config.toml
fusion = "cross_attention"
label_smoothing = 0.1
optimizer = "muon"
max_steps = 6600
Rows from block 2 of the text decoder of a small image captioner, named by matrix and row number. Rows with one number belong to one neuron. Each number is 128 + 24 x the weight over its row's rms, rounded and kept within 0 to 255. All counts start at 0. Numbers have three digits each.
After each neuron's rows are labels from the 100 texts, of 14848, where the neuron reaches its highest value: "fires on" is the input token at the peak. Only what is clearly more common there than usual is listed. The data: small renderings of single solids in any pose.
# fc1: MLP up (decoder.blocks.2.mlp.fc1.weight, 512x128), inputs 0-127
# fc2: MLP down (decoder.blocks.2.mlp.fc2.weight, 128x512, transposed), outputs 0-127

fc1.154:141093161151132137128172160167102114108114153104117173156137125150159149151141151080161161176116096088138142139132079126107166126158133133150140126131130091129120144144095147123129106122148130125081092134153138149139150107136113117142088150156085086107150125072140118155126126140131106120146107160118120088137117144135106109142174124098122099116166130123118114090145110082120085089135
fc2.154:146147063147098143115170122139121113178134134171104111144131152101133120173120149158149117137101094136107127103074080146120152147120160137130107120142091150146157144093082096112124175121151129114133162133158098145088133103128132164115086101168139107129148167157118151081157117123137142128145162126145107145141129147111100142165134113098112124125098116130138112167096125127101098107123
fires on: "teal"; "brown"; "green"; "orange"

fc1.242:162161109136105149129138156109124098113073116115121150109123159114111082127132126123137135156168162111128140155115127181156107157162115136126112103117156106154116098085141110143152146135132123092172126165072117158123154144112112114160146111171134091141145105167119118104126126105112146102109126142133149121119103134085116143134114115175121182129124126151159087181102158125091116170135
fc2.242:126111101149138146106113114127103100164150129117085113047171145149137118119104107130175129135098088123133134147111133130140146182130141097169139098162133132140129114166139079112121147068107122137133128141156125106151148139150137160150132124097100120131158146126166095128130124084136151128086151115118105124173146160145130120145126119107129167148097095090113109104111134116156165119175
fires on: "pink"; "grey"; "orange"; "red"

fc1.227:099119116159128123083161111110131143130143114132107151084127133138126177141151140154080118130175092093127126170122098141149136086141103136129160118165158159140158168121133094126126150117109133110144144180131172146106105152127134115134110155124139104073140195111124100114121140125149136110142111122123139095126151145135092114110166094123134118130138091186127134092123126175159150096146
fc2.227:137104153102134121148127165128110118077133135140146094143173105100125107117161117137129104155086159130128093094139169146149134181087151074138095126124122134113116118120156162123115137106084125121147121141179112125125156132199177129109120123135105138159109134134123076113123155118102134176106126127138081156129145110146133077150112129176116144136139154143130124108104119119093111140101
fires on: "plain"

fc1.275:153129092165146122123130137161107126128130149140117137126123154122116159140162136168097180164167161111152098135105110094148137138153135132078126095112140091126072128106130142146149145120122161130114133117138123129089175160141124111090143155119145140188134112167130121112144097114114122092102128105139139159103074129119132145100130148145120147115129184069077135133132146100123080111124
fc2.275:121091151089179144142114120112122100109157098160148096137115113083156115112106086103136110085142103084121122126131146170157110141088131144155142118157097135128193116104129147173118134146123074129149122100110145124135133123101161141116148127134128104162111125103145155142159148170162160157119164177146136099154132096106087152121124117135123106157149111133156126125128109129114140159087
fires on: "a"; "glossy"

fc1.355:089156087125134165100096126152124135107160135140117090169126147112096148119146138149156110112108148113157113106133157093138103140137091081170126107150155096129116165145155144154136081130121128107101099172082125145161155124154149143116098162124116097086165106113175136118151099133154146151116063149169117134133119136134083130119121137142115127147103130117116142116078149113163129130141
fc2.355:136129116142093086116176102109129133161075143110088137096155131133113115136124139124079123122151150093096160086155111148110090161166142130145121158130140143130159117178149119149144148127137132138126081102121120121068132111129133165098135130128088124172109137162098134103099123148108143150144154098119103111149107098133106131154136106115137124136212116159169132114135142136152114131154
fires on: "glossy"; "matte"; "metallic"

fc1.358:174143103136105155128091084112181137131050104131118109154131155144088128139130135146145132115137137081132148167137144112151137111127117128104168147134135101107155112100118120109184123132144152094086122098109130131130140104137117159152110104163146111149147134122161083146131120088088154146109147131166123144138071099093124136151094149148140111166122107162125108145097150114139097139138
fc2.358:167092135073150117114158120108089124159154141126116121130139099098138122147128134084139126091101124126103134145123084087105120138137143170173092137151119150186121141140080092152094111102118100140188118169163124125170152113143134132127103122139129132117138092166145161107125132125159105097106121148123095148147142171135147119143118094102136175126151154124079123145120153102141128138122
fires on: "orange"; "red"; "yellow"; "brown"

fc1.195:147133127109162109114172140093151122101156123085104189126109093122145083116110164120162141086150110128126104087115141146161097125116137122161111161096110130122112163152127103113135103129077140148138102107167117119134167129142144123064137075103074102152110104152132149140136143127141176158125131148140115139159160114124142116131100140143121083159144113123154137140125157122143157120101
fc2.195:152124143146094110146136154126097122134140149152131108119098115175107084129133118087145132100111171171150144106135204061123152148088138112125157125144162126134114161045131136166142131167110131132136111155138146155110104151119103125096099128127122113145138127126124140089173113144129095110118134103145120137132091116156139146111124141089117118104125177131117126104140095163106125139158
fires on: "metallic"; "pink"; "brown"; "red"

fc1.372:117145084144148118141167095121170111104153125105112110167099145100177130115147138123094129169129114143170149087105144062165108124130139091142102146153132136108153103140097135138108127160089142134083103155115162142144132173151150124117122108138088158118148136113134154126100154133144158153107118170105099134112088149089134134120115153148109102128100112089122132134121102149142137116185
fc2.372:139111133137123123123121120129156118155086137110130120124183115095121119129143120138129138161096067151123166106155146165127129161122127135108116088158123111132137121079144106088153129168128169120096111129144142123140147133163135171116129099159132098115114098154133087146158071121130116124152089098134076136116124158141136054120103144090178132116128114114144144137139150157104152176131
fires on: "metallic"; "glossy"; "matte"

fc1.67:125134120157156105147086145131143135126144125113108065148126137095172093137088102156115109165149111121138145138131128149139131121137124117140135129116157147138121165137109123104095097157085138114158118160118118088100118152068168125186104121109158121147122134099126118152133159126166160164112111130160159113147081155186142099136126104160152097159127145101116120139119114110094089136097
fc2.67:122119083106146119098105124154116160108134116152140150106104142142138183151145142114082105153131144153157157118090109144137162175107159127128164104112108140115114116121106115123134130139126121074075129108138150122099099144118140082158156137138094132141115105130098148176134146093119117162093186149091111139139101131128169178139137138162120133144146099145116082161140090102116128124150
fires on: "orange"; "white"; "red"; "grey"

fc1.322:143095147128159113168145136111136144066103103130132097099117132124122126133119156164116124162126105148142128099132078137129137148095135132179108150133101136120080149064120144112163127113143125141117152142078132130145126127093109096101139152123093117118123158160151167123138157144153152110139101117090119127137114137083124117185144175126174124141084141107115168095122111160138142164100
fc2.322:075131158139080147112094130144123133120163140121155154149145132149135126128163107115137145064131131145158146118141160118135115139181158130103138136108210153123154077156124138157156133159125142101147118134118145151104130120144151143135117102138096086101122088111135148125088095106135098106120107116153102121183094105100118107102076106107110127131166135146113124146122170142126135133139
fires on: "matte"; "metallic"; "glossy"

fc1.330:124122150089150155124102114080179111131180131114114135145118149090120136131147136157152142146151123146087121107188142160147114094130124159116128126151104143160144155134110103094122145159130071088110147146101142134114127120096135121185156109110112134098132128088133109136092146109125108096151122144093140129141135107127139137135135066185143188116121126104145112104114130086139122158140
fc2.330:124119091156131100124153163103117109112124128122135121105104118155116111129136138106134143155121140150170118119113138084132159125125132121142137155112163055114147138111160156152156090135117156119092128093145119148158173107114138137075120109123160123172134106153130136111171093102129120158093130146115094117095158116140118109099124146082101105126120161185126131194150129158095100126162
fires on: "chain"; "metallic"

fc1.374:145144169153153157146123114151101101107134120119101122135138120125147105117123129091085142185122146127133169104144108139137132090121131175129178098102130150142105134154083135130125183167146161125102131096123147129140105138126117067101158105100116124123153113096121079114124102169127143172142141117115139108128088119138155074149123091112146138120164135112167139136135155143154120179103
fc2.374:118213133131160134126098117124151131145116121177158142115115126149130149153115108106140133112124114128078132167094105110116085121143085088139133130125135115128149167135169135133147119088113135131118072139129143128109158107097158146128071147154083141099123126113101172153134139133133070124097183126129107134105144160124118124138131178118133121145143152163142107114162121123091157104135
fires on: "plain"; "dotted"

fc1.379:188097144077135166095162124153168151110165114155129115127150127123161116128114158166107099159122130120118106111140126126148118118132127130120129151121128142134160134165117135120172100091159125078167105118101101111152132168106096148133118152133106139108116145075100121119115109143153120079128127118093132137179089160100100101105074161144116116141116130114111108133160122113185121118130
fc2.379:124141135133128100116118112146117115110107109165126165129115181118115115098165089104114139153131103139091100101142080104141116111121099121111144123151111152174172139134128130165151141161140083106120137120125099157126108081138112174159136144099168118120132120143140124147135119133106144111162135130150090112112159152071145140127105116187113075137167149109140110165122120104104139175085
fires on: "brown"; "red"; "blue"; "orange"

fc1.55:174142162139125128090118096157114072122146093094136139089141099140148104127096121093148164158087060120137128123145139110183146156108153105130141140156120137132098142118146167176168124144168111159118132092161111110105112132157087137131110129113135165168128117125102095129147126086149136141147115125129145128109126151156085084148141136123168138155125126124141118139117105113141098163133
fc2.55:124131125131146133114114144138115130120107137111123134144099115159166101149134159127160158158169141088079157138156119104141085086174102138174161156172144106147135129141115084127107153116139111125109115148123131122120136136110130133085131149098110124136098131103085127167177107146123113074132089159117102136126152152103129118078121129149111151122166128159095155115083071139165143129133
fires on: "pink"; "white"; "teal"; "brown"

fc1.144:098157101092085140132140127100126098155078132136105129174153152143179108155091146143119137115084148080117102132102185179150130108139121173156103122092144101077126105139101111077153151109125091109103133140147176109125103149140102131115124126123142182134135120168128123102133143124126117116147151139134135173121113123136134119139115101143096096114130140158153126147111108151149124142155
fc2.144:151102093133156113070141162138124150121168189135141151127110126137088121098140096156113141124126099144135155104149109128111138135116122102094127149158132132131108119157146102136120127127170169151168127132154153161162116130117145173121112181127106082100106098088143149115103154087147093126103120169134110160140095112080130138141132143136160140157105126092116107102109119125084139104094
fires on: "black"; "brown"; "orange"; "pink"

fc1.26:150137112094113144118139127126117109159185092107125119125123118135104144155127177079106101143148120136099153156099140154117106136136134167114108126176110120117132199079124140128117136129164131127112153213149122136148130113138101137108160113102103154134126159086107129115112124158114130154145125099081090133134106154134129109127132117111154115136135155104141085155068130116114157141091
fc2.26:146148158140176123147105136121158163107115123156157187165124122095130148087123136128130158112155160066154111075152143143118147146102133096110088137099117112129113098140164129117160151140101095139123119082089175118092145139130113141120121140150147110100125110091138123129084111107173082111119125115129136126143128131124144114108153156133111091122148156152114100128152140184157116096120
fires on: "brown"; "blue"; "black"; "red"

fc1.231:117134113110165129096096125140124182118081132151123104118166140133147152136120112171165110110099119092172135118124114144164144127085081162133125085151116147130096139138130109090135097163131117125132136157136138095141144133111110094112090115129145164076136140098154127166107151115114133167129141070169133122131123108151156135181117083124135118168176138132128108117101115147096131146110
fc2.231:117101077111127108165118099139097143156091114175114124106126167147130097164163130105122049123136160130140122142118139112122162108113114106120178140169150125111112120102121158109137161123111093092154171120120108147096124129149135097111121125112116146169148147140139117144131115129118131138136141185162149162113103120111140109164134116082124140110150098160092093142101168138140164136100
fires on: "pink"; "brown"; "red"; "black"

fc1.193:126121123121131116119165106138124114136114132104107131086101072125150119097093110138076174172116137150136120146135115121138144135151177114127133128122102102101135184166099148123097134143074135146166075148156107120136195134112111144101113104131153126123126136138153124103137156120163147132137111138120105142125166130153100113105141105121131155152135158083199139104156152146094144111135
fc2.193:169136156093150142113091122129088129109139117081140154147134083159135105136085145121129145115140113159184121146115075097126159111097083131107094127159112126146155159119131113150178164146142123111082139123118166113141109117105118098189127124144116133148166114146120113135138123097139101135115186140111134125106100118123113123135133113140134142152145112120106128148109084151165155091181
fires on: "teal"; "purple"; "white"; "red"

fc1.269:132126152151156091172133126113166140131132092171127154157128088145159178120114135131092125104131110095124116140146169087145096152122108111167154118129117160155110136149123121117151138118086105177108073124158112121112111129153087149101110094137159139101167126114136150117128114138142120109156099183143102129108139151148148143105120113178149110138118116110127110122119090059136124092125
fc2.269:115096099117086140099149139118108128105091144054146107101129120142132129162096149100125130155110134121128133139116154156144129078149146091135110130147122112117105087091165142182144124142175136099136145119147127116146112108117183134113174130111058138136127155154134117133130135136093113136101149130111164069140090141103121122169115134137127133111127113111157125125149127116188147159149
fires on: "orange"; "teal"; "white"; "metallic"

fc1.88:140126136147131135150118123097122117142184127105130143100156107115090077139149181087127190116118124122128125130156170134124093090148118093170121122156155085138129135089159097119117108123137120165127119078114145095140165143116141166142123155115101134095132106153118087081132145155140133110177101096114157146121121140137148111135115126151128083123082135099107108158171117117147136131118
fc2.88:113122089078134117147118127155126154163115130134134143136182158126122111155131111106115086133130159136134139119127126117098145098123104154117123109086109122121154134119135138122116184145102081154151133179108144121128150123141116098120162115138099134106113086137123185171133118081112115113128176153110157093090134112132145122116198133078122169165128108172112087128120143158131142138120
fires on: "glossy"; "matte"

fc1.433:139146128166145083151154113142158142132171103097135085160095109118141121124150169166150160141079108143150115143111134109133103139121114150158199128110094140111123094152132139153104128098129122108120125145141158102135117139096128117162098118153120165147123149090167109156128148135121081141108122134099165152146087085127080081159119137154124095118102109153103149121096111146131115122126
fc2.433:113119162105111167158111148129080136109130154156111154082086129156123124134139123085089102073185130092128154105120141144106149132121166101121076134132134119138142141111116117097162106163172138126109151095141102131143126142146155104117167161098173088094158095155116137088101122138125125136118189134103091127144138170137166143134126139120100146137112148111128123104144121132122134126112
fires on: "a"

fc1.402:078121137101108136093107153144128122172075100097117126135145104108155172115145145160156129093139125133152119103125118122160146126113114150159112063133120104136122133140118122113143128162174103149117133143134135137145114138126119129138114104129171168112145118088125145154129139098156106159146138081138114119165119077176135112180152101131164095184133103107092124133100117143107120138079
fc2.402:148104070165098109157118104135120152127088105146096147104149169139116130172166118125126084149128130109101124106095080129085162149080134103108166119159171125090105098128153146108173116099122116104145137133097100134137123160126126107155141124141137134177131138148143119121145154141122117134133107162148157138097142146127113106123112148118138148096166097167135116132074130154117181128123
fires on: "pink"; "grey"; "black"; "white"

fc1.0:148149122114081121183131129156114117140153153106123128136130134066112136112120129134116111122116093089108145171142121113133122120123111184125186192129095118131129124119134141130099106122126149171143135144112160147134131098132155128144103141112119100061103117122138141105106133131177098140124114108145145174136126155111096167116103092111091103103084136148137146166155090138167149126102
fc2.0:107107132112113123145119167091137143104111121170096123141094124183122131129142125130126102142173137129119148096123089134121136116097141158127139110135135127123075130152145133104109133157177129095074129132100109134115149137146162096128134105133126153165129174171147136149134183132120110115150155187128106127083169109131111127140076113106110150114150114194117122086103131123145129116084
fires on: "bumpy"

fc1.136:153148159133133122145125123067140166127129160119079161126146135177111177080106117134138144158100119096130098152122115091103142148153154174092145110139110108128128161124127142168111113117141129123143122121135136108134193103139110122107141149120137121129144150174171089131152090110129131117138098123125133124145098154150117080121171148125131105130150094099089095063156111119122145130127
fc2.136:103115111159081131124111138125142078121149126124183097113121129099118122168101099107113135105130091158142170095143126181161120118108145072176122134145102183178140117111108141117157101128142141098153105154164149124125108105123103127142120103144132125105122119103151160121142158126116136148088143133107112100162138162120118169172135080132136139154114160144114104167091134129129101136149
fires on: "plain"; "dotted"

fc1.68:121165125133124055131168133141122136130149157097118132115159154152161131154141088108110136138136138170134151146096145124102113095142112105139112166154078072101126162149151134159114105115149112155128142119138158111116106113108112124096115133099100113121096146097138134119144139122124114134121116098143140155161122146186137154104136160129115116088185170136101172079130112144098102123164
fc2.68:159121138109155138134114138147144072131135109148144113127111123114105131140101149176150128126116141108088124142149143095142145148110120148104175100097131116184120131092114122133115137112101137153168118133129137114161155099147087134132111105139120118121144139170124124143122148095123164106089125090106141097151181126111121148198147109119104178135081076091107126104141168113158138094097
fires on: "metallic"; "a"

fc1.299:130087096133142125121088141096134181098138138124141138089137059155166153146128129135143151155149155120139113150162198122094140105086104160155147161095119082129113162098133153176153144112133156113167160125146147135119119131125130101090082122076129127143124173136099128100103105115154161129140128135105116165131106127135140117116111126116137103131112124120131084127150128113112115160139
fc2.299:112159124149119169123117156190132138120068110150121122159125147104129123075095126124130150099115108101139155104135126141158132128145145093099121155135119117110107137097146167101153101178109174149096140122171120071096115105127126153157119138115129113111125129114105157111154113077124133129107157130141167107138141093150106128113144103153108152087174118143130183133103138150104142102155
fires on: "grey"; "orange"; "brown"; "green"

fc1.506:161131100095113089154132160168100141108101099099128102155128127126145124104112143105107110100154174106146156106166139134143096127134130135169132079097164090159127119148112157173099137172127133102123150162086123133145135113121108105123129126142096116138121112166155115098124146125135147180161133133125125137131163096147145139093144145131111091143101109091077120178102111158139122158094
fc2.506:118172136167132136125122148138164139110112120150140136112124130117125161158097112139151138154139040171100089096087106134159135127129135052142145145126130158104146101098134113151112116111095143157098176115091133148121102108135118152144122148101119130146154131061138121135145161123120131134159107129112109137146123154134116105130131144127124090099119113130118199155151093099102126125131
fires on: "matte"; "glossy"; "pink"; "red"

fc1.455:177155094138123146140105094154137091100116094168137093149106123134163117135101149139156136117163112126118111172134134132127092123154120133107110126131153142165174102075128108117138113116152146121105162181085079092111093109134155092136151137163138134085118128101117138153144117085138137141111168132178104124140123106085111135128105082175117116127128146111142109122141136123096154151117
fc2.455:130120126154119139117137143113096096127169164102104127114137096145089163172117149088134142095137132166132104181104089148152164130132125160155163127129134102150127114160135089115128118078106131128137092129139140121142129105134129110116107100134087097161110113158160117113136161157123110116079103122120116144153137171181144111141082096079150155175160096133150113103119140138143141106117
fires on: "orange"; "pink"; "yellow"; "brown"

fc1.274:123134105148110125100113131150153125135153128110111147124163195135111145138143148152148176125119104160086161109146140102091141134110120113131145102154165123125121125118135133098169123152151149145107107127145146138128142062115135110163108159071128145096130152085126101070091094074118101107096145104154127134166139136133097164159127167126098136110157111121151124094138143156144111130146
fc2.274:129121136140148150156144103110113128134130156128114132133106112150136149128121125137113117121172105074137119117131166106160159157145107099183145070131136092107113153160080115150087114104078105146093139129137113131123124098117138109129128163088122153113123184113134158136157130079101151124155095127102185146159103103121108148147095134177111132108150155154098160139135107140117156103139
fires on: "orange"; "red"; "grey"; "black"

fc1.405:129105131162093073134165126153145133142126108145153086092143146080147170085128168124135112097101154103148122094113106083153157101169141107156117140156103123115103157124152105131178133171124116134093136121131100110120145141175102143114142175136149145132144155135151122141144135153111136150098115134098127111107156085140118120163092132125128157119114141105127095115138117111109116154062
fc2.405:101149142107100118109088132082117064091184148153134142114153089157134144131103065154125120145184126133125108143121134114123142153151121141136135140131159148133115107153113114114112150095159123110143148078152139136151109103097140081146128104143085165121125164107106163112139129120135098142117146134183096157148145134106127128098112148095147120133151104121140128114156145143125131134197
fires on: "glossy"; "matte"; "metallic"

fc1.13:106101117146120167142152119088116149142147147092138105103116135132111128110154132124091131133151133131133098163163126143114137084103118143152113148168131084074119172129144110126104096151125135099119152105096131112148190127083152140132089122162089119129138102155149129081143119138096127121166161156081124142104138130104117159107129113174164088121151175116128127100156134103088126146140
fc2.13:108113095083119100151090129145102086122142153117115131157137149100180106145111135084132103139088104124112112095125159075114148140089138124128162161137131154152146127106135166123142171111129094151135136149108134120110134099114125130124146093119139162120131111091117161192127133129167151125112102167112154092106134109172156120151111154109152159160145085123161123108096141153137135086119
fires on: "glossy"; "metallic"; "matte"

fc1.411:152128152133107145127114192124128101115143124148122131171132138130119174168131116110140142111113087126152113157145123146090127114109141145097153130116106105186106101172156100105104156097158144134129142118141150077167116131165103130159119135110126114128108140131118102084091095110126149080151147120110139132154142180129155141125132114160173082095146164129167129104109130146113077123112
fc2.411:113110120133116146159153139159130131152107141117132112106153113139152122103160101171139101118120118123107138086155124153123101126106108083108101123121103146083109127081135092144121155124124136158150154130132151135140180152104144145191099115158106131162124145110129147159144107127158143124151135053098128114098122113151124111143119168101101156145180110129067162114092160147141118121156
fires on: "glossy"; "matte"

fc1.295:171126176094138101098198101131132127131159150156108173100144096124102129096129105112141128160161136125149115128181163120126085132107117131129163123101116131126117115128140121132172095118116121093184164132105085105134126152128112124101092110138131156111140147133128112133125138139123103062136108106084135149153134148108139122080072113165152129154175126148146125139141131120148134131142
fc2.295:128140143145142087108161107167148143115131104142121128096120175127133111116124076118129109156125148111122158120109121115110097131142126094099130128118153131160128114112150146074122100174135102137151123129126121144143159114111163122145123152149182126093080115100125137147138124112135075113107173151122106126106107133077156135138125140142125099170156109085157117159153144153172152176064
fires on: "brown"; "white"; "pink"; "grey"

fc1.470:149120127117073137099128114136176123110091117081183124153091145109133101094125128132157144130162170108117190142132150116146078113104117126119077112131131105143140110114106137141127151152131142118145154102151118096118139108128090126171131116127130105171108142125124112087083090130091097130123106137122157177148120135119137152129116143111183153076127158179108129131121127144156140132131
fc2.470:154113145125124128117131095162105137152132140158109148112122125160130142136152063077151103107100135170134116110105093153150155123111142121153131109140121145164133096131063124112149146106123129110144089142089140135108151102117132150131128181143108142079149125156118146127113158124136143102125145108165072100145163120158114149161133131151079138100126129149121081178119116073121117153103
fires on: "plain"; "checkered"; "dotted"; "blotchy"

fc1.98:109162140112132120178154158079126116118088098085113095116134157112141153103098138155151118155180141138095132113138128127152149127116106098119117122164119129126153115093143167129117109163134145104130066137085104138096125117094106111104119154184142069133123170162141098146098107140096137102122126127166128162162100122120108151136122157127114132124115164114145123152143167169111144129125
fc2.98:176108095130140123147093100093121125126121178130149150126119119130162126123111106103137151169082145121149099167172126121119118122159150138127162106101118128124137098133078114103095164107121083116133144133164141117153161136141161164140138143106100133116150129074143138094114133131115132145153094092103159092121124166135123121134125166114164151156121131128134154104139078072172150092142
fires on: "orange"; "metallic"; "red"; "blue"

fc1.388:112148099166125109107112125105105143179135112141132136134114095115184157068131167142138154148115155094124094159196149131116115096173107172097120151091114127077150118161126124117155142124134116129093136103161153119128168138107111150132102124114159133127139120099109139107124122100133149111130154152127137132163121141153145145165123091113122061103118139143148111112125094095116164123153
fc2.388:120128137107131086141161150147100121113105137138111152138118155119131112115116131109114163147136099169108183098175108100171130144120128137132156126145127147135143133148156158113114153140134101095123177095150137114134106170116117157106170124127126150114141126162109107140116173102144093157078182158157115143117099073061111115101130115092166130119108101104116132138092104152147130131108
fires on: "black"; "orange"; "glossy"; "brown"

fc1.109:111170141149130119141138136116133142096107166135116099144185135106122157120121145156158176148112123136142099140076126087148129092114118142161123143109135125160117098128124114126140115118110108098146123097102115118135133165104129125176076154139121109106175087165121114143147091093164148128128155143131129122106129147124138071093153129127128152075084164117167121131170135136178100104126
fc2.109:146109131149148122146128124086129137122129119141173167165131105092132133148118132100118109122150123090098119116165151148120141147139125143119119147117078142087137169144130134078130172158145111133104154134098147095066104091146117176125175142109141116136083146091166137131112148177152076095146116088127138126103102127147135144144117168131152128149133123156110099111097112124088142150105
fires on: "brown"; "red"; "black"; "pink"

fc1.203:128090149121138154108150133117126106174157117177139134142109154144129157099102152164116114133147130187097102167131134154162128109165077139104123118142106122125113148154085119141100072137159139149125137116063143117126102134111102137156095105116126107105100128150167109131171140148115161093142091124143123141109106153120136114180146134159116116109132090122099178105100101122142133128145
fc2.203:152161127129112146127133134140098133108097142125116104106121110128101078098138116194131146125122104106146112149134157128115101109103157134159117091109167104153157132164126171158120095106107104142148132116147150134162155099117145093113118139149100114130175133120152153125107094067166174122139104169116103124084157128135160134096135184164122148109113134098130131125143093086159111136133
fires on: "black"; "red"; "purple"; "yellow"

fc1.22:099109151108164131117144116129131160138080160101106138121137154155120177121122141140111094147096121136111133096161148150132174125111125121155106134127126081135125158177122150151137096108197122145096113094166122147170163119085089077146128166103103127128148163137131113092103131117163118114158129132134097122125138139104098090101134121114138147139103146082103137105137094130142144097095
fc2.22:105109116185091145113109105157135109099174139152102095130127127110110130113154121095121122122180140141141148132124081135131098144141144149140149144183121125097150099099115070121135129141096118122150121173095128060109149089164120143155112085128121093101123108134139141106139140135116148203115165132121095134142144134155111134165128138146146129159106114139140124145116156109123105169109
fires on: "orange"; "teal"; "green"; "pink"

fc1.504:132115119118178160163131109147108142141117119108132164108135129148107158080117123085114113145129095135096156129142097148168146158164168112155114109127145127112156118138117098091132184109182094150104161099097130141157128113133079128142134114152114101134141116121126099121119131153167102111165154149122070099160129164152095090105150106108159110127136111094097148103118125103124129099131
fc2.504:157166132170161195131098074146121138143169121132095138110115147171135085105142140146125162148095086125135113143150152099130120134140107162097124120144108154150123116069123087144122080142114127136114117136124091098145125091093121164140139122163105111156118102127129145125136121084138147131121200171123107118139134099116096137118120163129147113142085131156141139124112116140127100148109
fires on: "green"; "brown"; "purple"; "white"

fc1.317:155140096156120119143119133139068116109148140162106114117137160149169160071120134098091137128181114113128125127153105126150101102129132143153155117131140144108137139119126146102110153116137152114067101136118111126152119155102147107123101103117107106138101150145155119156138139166164097123174137123131091115109115108155116104148108129195094118130149134153185177175111128151138150157105
fc2.317:133157128134141131141150171120125151127113141109110128131092145128101128110126116101115124126142145118165108129087097071118134089146149146128177171105153147119153121113158129110136091139160128148161147119111176158123118147100148083105147166087095133102143133133142113136157130140159109166144127072111125167153120118134146160113110115124104067080084158130135139169128098115149161125087
fires on: "bumpy"

fc1.368:104128168155108142124158132136132125078104118082129110153154149111148066093121077110123128112068126135120096129156115116143101137153117169132127157133123140156118104109134110122145130149112117134124134133077145132103118120113117126158156151094150134113160164122138129090139141107098113151145131116154168148134109190165129080133159107097159099118112141126145100129127101166119153193108
fc2.368:126131123135190128140139117164129120141123119112138159106100067133110146141129134149111145150083138107152142139152120188119101071123102111121131158164116099135104136158131117127153133155125108109147127167156158127132126127093135159111146151126111115137141123138069089094133113144150112113109142179152082156118086141085092118129113107134084102133153097106151155180116126104139162114147
fires on: "grey"; "red"; "black"; "purple"

fc1.270:141139157118109128121178129148134109072123135134095135116112160167166111139143126157110114114075121109140122147119091121102149133166167172192130122149134092092106145142112109115127125105114144108176144119111107136144147089125070122084105133139101120128120156145125126134167129105124117177104111103183126128111105106153170116152145115124097097130114094142096116171125110139119107154142
fc2.270:079116133134123086133161126068138146106122162137131142088130124125091129131120144141119107121073104139152119088127107120119161130166135104150119160144135124162138123105147122127116109151137161085169146093160178163094106106124128140144110145102147099101137139144142098159148134108134122137102144135148142152126141144117176104152121102120124126147111131136156072182088112178100160079142
fires on: "chain"

fc1.250:101107126131158121145127142092128158137140102127167111137161125143136118113095140117164138122127092083119077125120092159167101154151144141148113106106152141147174117123133155103113163100132127114159123189123132144162125131168150174104112115128126127111107120163094138076168163179128152117117110084135150088124142127093144116118141139136113096104105165115132149091146134104109097139083
fc2.250:131146122122128124146109139163118133108111115189126182155085141122111085127163078133094087100147158150131147136134156088121114142115126162110136132120141088139112137148104096175123142110146100149101144130144171111128116117192111058109134136139148154130121130119145137162143147100110104127150112087130086153128105109116108150101167097139136164131172146137119158146126095116114130102142
fires on: "green"; "red"; "orange"; "yellow"

fc1.38:146165155144136089139123145115140155144113136084140104173104109119142081123153149125085126154160166102146151188130128118119121100144141158178157105079101132120131162124136142106139108124130115113139168121144113082138153113138145127146087095111154067091153154134113115134144086123154105145133126121124154101157115132169105092146079176101158131135159133133134113128126124127102141153129
fc2.38:128124128096147189131111122141090145159162136155137152128135140127140143127155111100133126100146152106080138164136117147166098147143150102109107146101100151097125102139060108152111131136096142123140147110115131170088139138094113120163141145160113139118107121131100110151089135119083086123089159136131115139117104094151124200140122159134135174134132137080099156136143136109140104158103
fires on: "plain"; "striped"; "blotchy"; "checkered"

fc1.406:123151138141125124069115145150143143101129140120124116147155116118178126152122114127126104084121104107140155139119129149114147146150097159134140108131129142142091114107131122136126106148162126158085133149138107115139119109094098102157097099094135091114128100115150154186154130093154120147121157096129138176153154101165164107141102113221131128133141123077087118100100144128133114157159
fc2.406:068111109115110120150105096126119142129076107167126109141103152098097142183154112111113074130136135136085112103133106112132132131106110104125147104144144103136141139121120172117196153130134110117117116127098156156149179135151131135122109139172144157141132153172137119137117154151130128146177097112152136101099120154137101139140167085123111113103142119158145149132105126155103178137081
fires on: "pink"; "brown"; "grey"; "blue"